From a checkpoint of a small image classifier.
Data: trained on fractals drawn by 1,000 iterated function systems, in grey, 73750 training examples, 28.8 epochs.
Rows from expert 2 of block 3, named by matrix and row number. Rows with one number belong to one neuron. Each number is 500 + 50 x the weight over its row's rms, rounded and kept within 0 to 999. All counts start at 0. Numbers have three digits each. After the name is the row's rms in percent of the matrix's.
# gate: expert gate (model.blocks.3.mlp.gate, 4x192x384), inputs 77-153
# up: expert up (model.blocks.3.mlp.up, 4x192x384), inputs 77-153
# down: expert down (model.blocks.3.mlp.down, 4x384x192, transposed), outputs 77-153
gate.170 105:496591496540506527557472521564560436499442496431487533485537520565483501498454377585518494453482543501543543435533522447566525470497587561519518552559401512448480534470406546450446451519581374522554476543503451531485547574496426544
gate.171 100:502424482485502583518510483517494583436508574510547539446515498549546593385404500463500548582533578517579540567471522503519505477510557519476568525443398472493398485416431508482552541572529561518483542412462476636599445508508468545
gate.172 102:462539368480535512496469446473464574471458506394467563490450509509519425463489574536413502463521485511428532433527519477475526562480437512499497509528482553508537566525521481456485512419488452468507446469526430538529620536410616597
gate.173 098:493457504552512574556477634503556493476449565379522574448590497489474578526413451480500442465480512514613412449589508493464472551530484465554574474558444544560486466540562475485546544506504408446505493480419436402496471538513503447
gate.174 090:514424516387544500494480534555489516484447594478509459494508477517516452474460469464463519559468545559479443549498428507496462501528463446449495469511463625435461588518553529502425482469529445589479474610527504564488514433504529438
gate.175 102:586532490603528482504530446541527527504476529505472536524487472386510540488446522420548621531501515517513521470522542456442494434501595535537479453549439465512502546472505469450540509417541475571358503439509541560509531555512449486
gate.176 098:526537506479463562504394450381465543505426528491501518544464574533511483479476453515553479488497462447407535513545556536481534499504487464459529489596427518504554565524482409468521490469542326500481465509437449476524477579474575501
gate.177 106:579548565436496499461618461596411489402460484451485547506523583499496479398567520430619521525383420408493530479496540504485491493398473436547571518480517457496519461551399628422445568484464370526432488550468448515533538509556537424
gate.178 097:534531503502530546533424512544539546557392506563506532458561503471493395426468532478479385505478522452559623489566471547466436474393512458475557595541430466555543447496476484490582547483515323501517455552502458469438519513474503510
gate.179 096:450520444528530537484520537618580517559433522488503393487538518485481453513519480550544672515448423514553526490608510453411481521429531511443582578559418532502602586459553505592492513452491371548455533481446463446385573579493466450
gate.180 091:558510474559523508541497500536538570419456434563408479487397487525458503448492583475471555509498485582521558541470478465619558485500440443492466600483501418507562496487476439516504490398478521519442484486431521476612442517458410506
gate.181 110:446410474437492554438511423574442413540531500532525558548476534476488542518540560569468448530513513478418567524495424501519544461557425553513499538479557568499441474514405474497455558574494515400482533463548507577468554558519625481
up.170 105:511606504405397440473451606543540457469516492440544473497497528528507543432548423478529407518468510486481580418545621500603439625464462505475467560546459532544510550535502465495483350477489415484528453591618488485500561579551530604
up.171 105:453415492560599520515491468557483513439487396488428482468500461481389488561481556481516497447539511421518442512519487449449540483597585437463476463530476541518542435505455553554590538425575494570528463527504570542548524522498445493
up.172 098:440554423525521472533466474475482564500491506452433586492441563552486459483492530560407540444567475494437487470520503494529514522472428527560491517518524551538528550499545511529456524408480521476478453485504437503512561523415597586
up.173 104:543459463422456513471449453509532500490495514461510487429409486490522490564574447540509556496503607488449498577601400504528449472470486490558473472427331543545434502565494481560569559411500463456457460582473394470339438472547482482
up.174 091:472380562480457448487523490539545552559455604471404516405452460551486529501518465477481505540547503498471518493443509523449522478580587479436476458493503472460608547527515445542450531546493499466514505559522580559512495512505563475
up.175 097:507516442524503514467524430502549580461462507526438498462538500421532489519467495455562569587533484606508482522446558434458501451494513537542421410494535468507432522560474449509405548478530442562423442545530606530538526532504519513
up.176 095:442552531457527533505473519426528521500587466458444527502487411519487599496509515435439422439432415419506542456515499533516525506541374528411487491532549543561539495507391415523469586479533366458522511463443470406621589519479621480
up.177 103:479447445509449529470520544440486559541521466515504514578493491583513478478382498640486705514533518492451514456415393490514447491467567457511470479448465485490539520524549438529546459558525542553524543396479620469559418521505423545
up.178 102:497606479570534497519412481502512561519515492601471580468477493501483430433598533470497505512514582478610543481551481631485546484495468536449548501526426521486483476550498487508559543535518562510549496520542504503406597489514461624
up.179 098:533550548476504518490445459531539544439600541492526490499440524506524475555435451463417498567469555573458544547519480514502578502531546561505540474441492460510492470501418471475494537538542497488523452479488511487542531497451493666
up.180 094:494485517539519476550499447518468529439460408523473527543455518523455502500442590486502524537454443626477494552500476495654540462478450482476487576456486543525554479521466415548512548453501486508457455488505588522605484546424427565
up.181 112:485492506450530577455545474538524446485587461504437506561462510474552590499654539561454443569399550427457557571495454494512604508550479486458537532412546611484580479508400478529498508516499462448507484488486503469570509526592530501
down.170 100:531449546551516507456434517443500520501420536481492485572534554495465441428484501486408452522512455539411553398527494453553463472431526508542540422524514497531481497596459572589486422509490469558433537566525528486473468438604531509
down.171 103:503522525434529469546449469618500514538592565540620537514484496466533501568517456387556442427456448485583558457487470485482470499502404562536532354497486463524473455434495465492398478526530594440508536516437470504563449531441451552
down.172 109:562459574464595625472547507534487518511515456525504473510437514490502398490551520422494477513517427542553541546487435575521447525498623513421482518495528422395476481475435426581486436487512444472534530508495552461463549547519407488
down.173 106:484500502543418489486515442429472501459544570513499494532586521472458547435492564481550483513490487419458440507465571507436492565578428487503466533569513520593441452496549562572436471540458521440466458546404500561569544543527539498
down.174 093:417638489499480476505618511496498488446510483446486416472489458482455495377527432538462409466492598563508490541540472434567634472517629501535496480437424537506378550531442600533569548461469509450522527476573450505485416549491448480
down.175 101:552559483435494507488450558489510563490466511506554530512534523573450498503578422487458602429505583429535541529525538482490525564485479449478566534476546559489488561483526561471487515474448427470552498525466383436448379584467463512
down.176 096:556474453502482571480576420548522454483485512629586525575503517532489447462580437593573475459522507553434510536469515485533446379467577487538516594415465546515421551573577442506567436484513511485499440498464517586458573483552556447
down.177 095:546505480532466482539502530600508486442521519489529502431413514512468609604594493512509433516489430525473543575527575488547594500476394467445480513521494525534580479535449558550497508499439477600534489503457376454460522506570471540
down.178 105:490469358396520603487460468421503501485536583467473560546596485483525460588492487563554475500511527454453501418479442376473361501453462484515461426442473437508407443538490457571538505507497567548478435471553567560434452618494575496
down.179 096:553455495503465543522465492451502472542534489500453447626502492587457492547511471490395518448503508359481516441561439479403431531485526500451464533553513566468546581425526385525514517442449491462565522490457521404385469531556530523
down.180 105:490526448495521420464560413547504505562556504512525470482482490431533515519513525486508493561487457459523500516434486451455544513505507457471576424483466500425491481568518554482482599474589521512480550454478552595412494475609553422
down.181 104:543538549557482450479491535520504514524523546481522546430533447414511432481333478435481434458499506595521458492493486512462460536522515464604412460587454524470551515498511481423492530458561422525488530474458465524517470474394534428